From a checkpoint of a small audio frame classifier: waveform 16khz input, 5200 steps.
Rows from block 9 of a small audio frame classifier, named by matrix and row number. Rows with one number within an expert belong to one neuron, the router's apart. Each number is 500 + 40 x the weight over its row's rms, rounded and kept within 0 to 999. All counts start at 0. Numbers have three digits each.
After each expert's rows are labels from the 100 clips, of 14976, where the router gives the expert most weight on average: "peak on" is the class under the peak. Only what is clearly more common there than usual is listed. The data: synthesised sound scenes: up to three everyday sounds over a background.
# router: router (model.blocks.9.mlp.router.weight, 32x128), inputs 0-127
# gate: expert gate (model.blocks.9.mlp.gate, 32x64x128), inputs 0-127
# up: expert up (model.blocks.9.mlp.up, 32x64x128), inputs 0-127
# down: expert down (model.blocks.9.mlp.down, 32x128x64, transposed), outputs 0-127

# expert 0
router.0:468503457551494462480526512518461432446486543562454517569493486444519551563506475482553506484508456527526486502553478456468519541507509517463522400449561431454470499450463475455563461474601456496511464404475507524458491564490463513473457449554439516490454435515447511494482439563490471466498479476537521478420453492512471484456530510567469447513483441449486482502430459536561471516467
gate.4:481511477511460482439570463496516498453478460528432504545483599476522591533465503439530537502547488478403510517458480471496527536499536519547502437436560455497532454526520489531514484505509508455527466476537546499519490608539550456523459474486522432505435499489515562499506526537499454471448499503514516533522502603546468591453509461481504513501594492442514434561440431528526469516484
up.4:496518490456569500524444518501484482551517568442526505494570462487496497421562541522491384499434507476555485515533503510536478429490435455418488478534385525505488592480527522481480450531463518541473592507501469526507492446469450493533520533512481548470484479578454435548485448483498503560510484561523464527479471404460499440546485484517506482498463472540477545475573534484494520476492
down.4:485522531504478538535591526534524490455552488522528538433589504431485522524562526559538504529512509532554481496450504533418501462475462531492476517473530497538583452503515412488468583587527540502523450559501548468462576515489477502470515537487500524437458460484475513485458547565442595554548454549529466460441533540534505452489546541464506525510526428504519528553489490534553531512520
peak on: ball bouncing

# expert 5
router.5:453493415544523450534516484439509497500588494492469480483395475512504388438545463441464446532455562470499470470541435515547455450493532510504447467475478517515445487430474571514540571544499475480518537513485474558543545558527572477494457511525570491521469476431513544496538423430503491495536552486507542515513489449453548512490459530474511515509507456532447553523493550541444508489507
gate.4:534481462471536520461437578541529475385549518482517489410505515485536485548494490569462510445531540443492491441476468525512505434510516563487498540422472484560475500461468430543448523501501469529485470568517499463526513491525587542512513488517536549447438456503513513491573520520601523497540431465458544460402537499542508454511480522479534464463528494419545482504495542472453540497514
up.4:458435538401504549469534551551532483471508576470424524453512574476532546513496450469509430461471525518462477468388500568472472526550448517460480534508525551518592480475483470572504492479527527508498485540492562460520519577520542532463514526559566465533510467424472535540563498506505518436539425493503517488400493508492533581491515516504488511494494468451501490479497523544485547538538
down.4:487539524529523482501477514455459513545560500513479489498526483505399524483553514551491367476507578499550473490415496458513481516527437558523526472528501546471519524485435450501453459486488515490518451483542506520446498513530462522516469503550480538596512517536439526476444473588415497486507461431454397513475567491554526492482503474507465507515542473584562544455489479570513493470453
peak on: church bell

# expert 9
router.9:590473480534545469448516479500492506447557528570399504464438570453565504510429564492443522469431529526559559527479498500415536474406486500483499495494466511472497495562450504542442462583485508497495439530548437495524520508490538511460487536492468452526441468536448486479524495460498522440423547561520494462483543483562449510488544510547531538450462477453541484498484541490527526521547
gate.0:550490490474432527461488468506501528437525513560502371544428540471481519492407533483451580483550485609433529490426535533492527496470514493483487549498508507545543474544476470521564435525446534553460466501569536484476573490549544533476468472498438499474517495528460520455456527521450465452423546522499438459529447522517510507464497548470513556474449463500486529504534504462493518502435
up.0:526526457515539465528530494475475515557456519505484596476570460524491468440502495507524454531401452508479435541497521478510442494548490597491506451531493536446422524495443551479555531516526446419466500487492418552524418497519508500495502471523496455497436507473522517588571496490559530508546480528553573542425505511472495493484480507552474436459482555517475404530535493499516518443510
down.0:503555528446469541522508480492489509531499531516505490421460533563515544504542457498468411501412503502461455413465476555515484519518484513438551438501491544439488532458412427463474479539599582547524471502547503436476491522485457559485487523481510483483479432535484482456517545518564405523426504482451537500431522528504485447485468471510556491451477485542474538437539495509572506490477
peak on: whoosh

# expert 10
router.10:522495502524528511461510494480579559491495554561543476467503493466452557488562507556522477580467452499439542523506494479513527443476458442515586575428534458564582450558551481487438558526460517499507439509523502459560469477480480502491481558456453484546474499572439510473496559510509534429541464474495492481573500502476485555462525535518575482533472556523425526461460451512496453560505
gate.7:540478448493544527568585529455525535475477463471578600513458457521550561491525528589490502513499522512544491456467533522509480485497451479564478551459578479449503510551580491526507585622473426506511532514539540445483487487504496492491468513473499547487501483505539495524543538575579499506519531505550548478486500421556498504529465419476495500526487544511497571548474522511472490486420
up.7:501455483449521536459418529467470472567521501517544466520526526545429484518492482490507580481458486542474513478465465488558531524480550549421430481473427487563532531462474545455462491468606543501551493519446511614520451468504480484513554445521500411458493480479455530454501484567448513510514513486458543549527571486468545494493480537530542487419543466492538428552495509476497489558530
down.7:524492494498441528505529518457472477410559496492476551451483482506449534543591523416473508495543457516515535516500516522471494500533470469448494474512534512489463530545428476471438488576535525522509468536499505598577440524517555508454456498486578482493548499488537548531566417542481535534493457454483515543427520576507511514544539483396544557539472503463517472431511469551448543465528
peak on: sawing; whoosh

# expert 28
router.28:485476445501483474515529519484438498443557427492493461500483540529498551495490552567536423439520525467514533479499476561573497467537471564474523511560423518461534491463470475462474506536494476421572518541540537504485453458475537568572512473525449517517454483522490471455523491433508436456547418499449521450480485481527539527542519468487574432493531490569517492549591562507557484476429
gate.0:406523512495441514407446495473497496519552453507533492513521476496529529482523585588576490542422547563587464475576543537540514518453511507450479522516501601492495543533543535501507547558542393468510486529553472544531458546517490506518518530432486453505489493515559551507466516493488537466500488508488476487533542479545508555503523516536534496550480511494523559505529557477460564488600
up.0:487535512485547532408544530607560498453514512517527472516499488495531559416518507509474454445469523507509452552538494536498443504475523483475479529535517452463562536555531599509490513550487460456441537513545525534469477514483534491582535470559517417427503465480606540562507536500509486466492486449462457553539571438543518517533497446548449501516503545535513478471521417493471518528528
down.0:503547511457532467445539551408524463434495462509518521443455500497518522520494477511594500538443474488503494488449506472476464528548552610448500479550489520478571559525486433554506431532503504488479473448499459449497498524432410471435446429489492520523437497515477457526501467478450453491468503544434499472488554501478490520570411495507469440487483468463513501496541450500461540600526
peak on: speech

# expert 12
router.12:484490446457505525546466512497470571532542564416521482485546581505492524501473576546504472463507547484532485519431556541581544564434525515485487571552469526420490489428505510500558481530492557513526530480493509570523538458450497513483415519512508463485443577478502479495462462459576459564485508557483474433487450470469470485556482535554512474564528531463510507566476448498537493543549
gate.4:573478518475486532482516522536452493473506474532514503467493551515577509567500514572450512603494560586527455536498435541454516495454532445545512503525551508501411478546486565507491479464473442532507501588525467524512500482487460478454446527493477525539553507462552494537544483543460532578491609439480533452531436546495507532452556502451497489470503488492558527437471530503515554423467
up.4:537580489477498490491485554497508533535482481470475449568570520462397433404496519442491571481506534508454518512465450477574475498541452492472496517519454493535563501459549484463595541459513516529486556489503531515487510491489419461446476485514459507478555620501457437476512457534549510479525506499514501526590463497480503462500469444476540465472527496534460520496535492413409547505526
down.4:503485540497492509487514423488467499505463504471527536560569528549557504556480492470450489523534499471485569373562517474492474481545492527434471563532480545495553484504470440552524442522461504540489499525551580425556458488498501531479532489509488555437548563503536542563441415507529466440503485419471464431559507444483472507538519487533502485520524553457509508512584582504505529475525
peak on: fly buzzing

# expert 22
router.22:552446490484495556473468492545539513538475469519529493522459528535526436422454455437505499437416460519504432504591505432529459531452530450573511504436492482473536540569527560411547506546473492538477514446492516577564455567567534459539514541454559445488493535456500552536528548465472495577470504522456542516477542463454531528476494523543514462503519507532525496459465514441492503460520
gate.1:510496564516483517503438552591539447446469443592520521508461565540509448434532449504483532506487465516518494554529507520507498554460532446543441536502535502572502502562511522516508445540458443498457455553503440487522516516599449449572531490523536488480483440468509458437509497476530581560487503466464534569503506500539562543457439562501469492554504534543529482473553475459479486537442
up.1:499523556448499447498490486523541548494477515483471407500490621549519546497475465461454469468463460488411464499472474553466532508399531460540438489484462456509469492507484522545536491461458541453420502475501482466469501527559489534471531465532520513446522547528577572535598598487550512470567591453506526503539503523504509489464444537487440515491453535514491539547483512504514454526488
down.1:484405418485526483499461507536432501449517495521465498510575489552547498454503477439502514457499466459482516490603512461538414540483511532587540554499508444498478488470558516494501521481580442542511510504410481548448537475528486455547451455576576484494471513432507487562557497439560493546505456481518538464455527402464496469560500499492482469540525448513458496524520518498552483497503
peak on: church bell; doorbell

# expert 11
router.11:472545532502495512524485490423526501508429499476499517421406507515463541518456439495506484455529514559523542445439545495520447518490537527458462558542455466491540452429485495545465555490522479474445476548532502449474480514526527578481523514444523464510525503433456555499437500471439434514485497431475567406544444512514522528528546492450500531567478474419477550428464455513503510497581
gate.0:563466558531494567456426517499510454488593499523520468402479538538446503499478526509487523507539482545428493482529518541460531443435537486470431543472449441544513507499546491504445545480533501529475499552536539514505567460478511590525523504508479484433427456527503487513507534516509511552469500522419454472511534447393464534497525520533526521511475527490499476459487525519431404596539
up.0:484494475464541463544543510488501537517428490465444575591540443498558505463513475536506503464477535465586470527473487403546544522557486467537562445503539571464459549492469457453552442534443472506481568492516444456491456506533485416478454544500528503509567502481506484479489495513499487474527532439567516474482460525566553484536460504476483468472544474501530515560519490512558597434431
down.0:487509438515501490521588498492523472521513521557441531456583459489551525505446471513464511556541577475546502473482557520565540512522478403533526540477545559447460494517556460480536437548383523495476517507555495486467499536519519411496541461436590454520483499514444505503514444497548481420523492474558539493492511475572514501491478567564449491475492480499460551551516467474545525511461
peak on: sawing

# expert 23
router.23:548449485529479556475560516473399529480438430467464508441524487514480481412515536457515461464432566506475505470546482462484561531487548500452462447527522513424468511460447564499518520534483485433474463503486528473515467488516536529565466486530542457457524441463550471499443546467427468437465495458566529545499496514476550555490449438480529485421503453441467457553484457450505447530499
gate.0:488502487539508494526457502512553458552559580492534596541497503471460516487480439548491470538510439509500450650459549563516573454438476509497502460523485487478463517498492476536512419459494454520500514507466485474500488493488453513514561527518491523446458459600490537466545540524531486511527493466563432425478535433521519481454554541486453527546461490566571471463531509478561555487509
up.0:579560499440555537495540551483557523506498508540510452463458494452500518492466549584553500471495513485546567494495524491486557535439442485513487532520518576436496484536488470511494421546478485498451436471556430497535541448471471507484520449518511542478543504561488474467516449520521478497545490571511533406483493502549454604525462496468431496580445464451508502490437440540562542529522
down.0:457459437462556516461475555476510450515528513493459481492558518500468486541444487511459529494506574453491507519426565472542499554477498485570495459503444506506544508457541552495565528476510481558549514542577533563429428529462492440460548510525486434556523511433564582502483486420487528502550510500526523498507537552465504619554596460545563481523479497512505480487465517495514529529513
peak on: mooing

# expert 13
router.13:447542466472465514489432452443483504516525499526495478504494524496457521471521538491500537414518479465444518517532550524529451476461470424552554516473426401463475583481473565498459508482495504446511488527540504527503507465557548475468441500441580448464536510542444489446584476498581536489593550527513535467532509531539473473478439496493453482479497444555425466468524410526468486482534
gate.0:478516452519494481469514478464588416489445515492554462502541484504419476465452492449512504479539457502446469515506541539448472524539489468453425484548536512526601477460415546411561493459464561548484503564531544468507470526486485436512481499465521473453521558468494467446454429463496478465527514435456498537524483468406420463469576473457482528525502466424470508506525464478493514492492
up.0:482495437418518550510473479487546519483503507459476497609534528488410517489485509524498542463592488490454483543492471495490461523526477480463472536563475479599579535400474489458518499506473518514499549559495557500502550507555547510551474501463458452459487602465505475421538488524466452421532516497462515573533540536472520508495470578460484527474519479511467527548555455482491451568534
down.0:524518479483476514516494506543461571525438495516519555513471517517393484485454546441519554462421465438591497405577536463497510438502512533547567498498420560500550527497549569508509457510489539433527544495480469483582507545490544541539471559557511472576495475478520436508465526535460513451485481419534496506485503601499506494522531443473496529496514473514498506465447473448530495460495
peak on: whoosh

# expert 4
router.4:509533489449507489523496511536463467464440486512473517517492521491558488555440547540453451531438546551546440560525471553464429527475508438563527545514497448444490571535510548513444529469526458449481569467509490530471449470516495553439499479594424503558471513560518484532438557456487451495543489517566483494527420511514538438489484465540507527464501444502453467469439542459435538508435
gate.0:568528514463433505474477467476397493477489507523493533465410534526450532493502515432495539530492417536493495503555482473503476583466542434556512436497444491408504525574560565447533461465551450447465514469462459532512463503518560438551491444540525447510475436447529501552495575454438500485500459475502537553498457533522522535472473482511476580489535552506472511526491519486524524508447
up.0:438537508492470524579522551496516504524510520464498487506504494460492530561450535499514488459476560492592486547544484550596409465482464534496515551564490511515481520472483509474474467530468455499502498475542544491573540612453489524474459542532528468486571487559493502517429458534472482553472530485513465471505422457519480441513493464527489547634525484568476464450502478538486550416533
down.0:464473533484477449475526450494541450397511499538524522486495487518472533549454498458415488524466490446450471529561483524427554490480463468506512475513551424461487459455405521486508537467478480473473455481444536512564485480408552511491536496580553507503533511460510500571533513491512545505459452457589499475577477568501501557463524461529475593504541486555437438521499449493503493456542
peak on: drum roll

# expert 20
router.20:472519470544520530464529528524452497556576517527537458489562465530472424491517481535602579566443512480546478448457535553548594534496462534521525494475524485554525504453510442576475455468499594479440500542443507476500516472488502531472489539486462511564556505535435560555507519487507482510499458457511509482467520454559521482540481546523526498441427571419465534545450553479524519482502
gate.0:528441485544487519511411485447541468474482465498458547501414475517517515505596498500538523469551488482462495451536482493501489450500479454542505495459508487505486486486521469499514506541476449455437419511471534514408533500532542490457481461456570491472473419481481534480472457561485565570496496468475520507498569455504612538540440505385468537502486458451528517477529458484506467611449
up.0:519462482507500527494494555451484497476518434514480495544453485490537518514522553568456474522548474495544498433471558475466525435463481443559554495486495565497560488556522479557493487491492474483497468564537490482487520471509532535451521489424510486445422469548395552525515434600611486562523479506597543471538568491538496529549532524450474490502462493457569528466493543494496557554489
down.0:498473523500497510510547443479469513588517494510551452519496504509508519518501548466505507588570547467483528560509519504524479448567434442487470538517500538439482544513496496530536484494480529407472501451495562488476532477573494497443472503422466444457482503540436519512498523488507512557471655494488496453566439465556440522474549550461542507491532499514475533559491521577603501495528
peak on: bird chirping; laser zap

# expert 25
router.25:568561437527550559521502522530531491510523475521515535571468521509479490504539539572535583512524513533468539484469504553548466504509467448499467533553566507555464540560553541465556508522438475517479465499496559451433524529542428432488576502486479474511539460507507490503480453537563524517565528405462492567540573484490523563470455456469543483521459532498542489540439466492428509544434
gate.0:443507509549501544495458522504473454471559496524445504481470557510510459512491504486493486453476557468506406473457512452526494477570453482534527506489496586511396540487520417495536430504489585523504528446475553596496500526526509515511485524559505479447534513569543551520543460514533545476515454443530461428551522573415501459531479491503514460464451457449585455446452546508481479497484
up.0:487508488452519501547537484477527531526409516458514517520567469487481528458473499497513506503496483545500563542526535500496474514435508528425489451502428470509557431475544490480498514428515577483578544524473448454586462414468497524435481487512439537457480492501413466421456488513455467538430533595473515546442454489485474495488553509504420558456498544510458496505478419476555496472526
down.0:514553511468544543491501457460461557507520489438498436514514448477460490464472455484461436496458467475458518486542509488446505455472488540476482547560495569511457478470487567465535567493491466486396519503467494502531480526523499469412541478419463527552475467427511519449466510435454403558503526488503516513472483464509488510446513495543496540483557476523345588472465479451501534502465
peak on: coughing; doorbell

# expert 18
router.18:455445482528501540556581542446483513516541429533465469528538516543569546548465509494504425470484505505554475498515466455480550507499575526523521535484562519562517510468463512511466440451483398480454451477515515482450437550528550557526442510488536445534505543431528497502459454463481499442519542438436550508426524472531549538480517502504458499559495479519545561497425505565486560475562
gate.0:511514525542491514490530487454465526476538481524515519571493560491444552479479508480409517507454483501451490523521485551504520513533552443468486490520543460452538530621522597472532453504499494425514469427459545493566448497558486426583526450533483472560502535513599513536530538483453491498476488450527453560516493478544498511419502455537539551479525428545442491519568498497478462487444
up.0:471521503490477478532535508509502565469537480483463483515447556498481538514522479501402501439499458511452531523486434476508557505513558446530565506577517441468498510528461570489479491532504462441478503493458524515524484536574525539561494394521564399586461522444530515534511557522475448450463450504494492507472461494535518496468466429521509562493527518542401574511506516512416505426484
down.0:478555520477520469531525489550441502532524509539477434455433512510478452461485550449598610483494511432446450532509480528458529495453586456504505464541542500463508455500409515438497520502515477562490455468558534533522468573455488463495481511481564463468522459481539540545476500497507485462430498475521578473527503551456487576500508493493487462563531488462442470485497489426507605481543
peak on: car horn

# expert 1
router.1:527440574451474478446510482515499498491448500514535500463517471510520510448544421466505543444522495445464449516494476454461531473557489539508509488528539553453510549542422428504514474437534531534470586545485514485463590565487503520479437558450462529501486504518594520545438484466526533521498513441488490524545475555523560520483499443417467486537439427540521539481530526419461437530539
gate.0:526534486526511492519488526443553533504503588534471528594494480480538518570499569568548564492525495502536520535414569487453502447456483541481494513500500572480538483506498463486476494511452547491511535489506494472488540472513523457462491573452497484461494511596476464527503450585494455492492398526568432478475500536498489462492578484458440539637528521461521563515538506508540504503546
up.0:512433430446497500465477490453480542452470507483503487561424510461517469568554599555580549467543503475556425564497559446431538423513463525469486509514463535470543498482472439522503478496500475515505522511524486536453576471550499453458427504492519490436433478512437509505483502533518416540463508505512463438518516510557528535545510490422472512546519502472553508518491525405437501510514
down.0:493515479501548534592524463540550465493517455502533506490442491519506497535573523548505467486560538454550554445506499547431466496465461507488442551473520473499487501399485480452501544510487511553549522527507444414487557441581379451574501530496534475531419422490449471469525541521509491536480470482485473473488556486487536484533480548483520448519489471575562533538483501561496533480561
peak on: frog croaking; creak

# expert 15
router.15:479532508467469509468450472494540521430471449518521501507437471471538500497468461527514480470518468546455436541462484520541540508571543469432529472467500543519475558483441501489430469489577514429525454543553465551528474518478523536530476449449475418422525505556512494524435478445572550537534485523525540492558526574427458524513518497562499559473465440415556530547429534506498452472487
gate.4:512462535486503591492508546538498541464491503483447489498524475479456533461479439475567539559486471541498566466442470530527552415511499474464441565458503483574580522458535477535570456474484460507488450549583497477492521508531443478500516491539526537461525551466441356441509487510532514518483545527483520451579502492471532544484478471484556517505513468488549516552550519455474509576438
up.4:470543458492521475567496541446522450548499509467533524436520543524569469475486505560464476480491497449507479487472478417587440616454538524500527448569530471508482480491482458418469508512483515508492544525439461512462463482520535510481520523535527472553456426463515513479474555492386510470489550515478533537420504453522487468462467598502463499523476544539509509423535455538517490460584
down.4:474507479528469595526452476558530503463607435483557478462470510475494558499506475522497443548491497468490526563484493521511444543529466576417478514493436482546528565480499517532477557526550451445494499493507512548520529498544475532540490474446489433451428493432579448444508521475566435535545572506499485528621489496484498500496516515476479481489514495553563568486501550523538490452542
peak on: snoring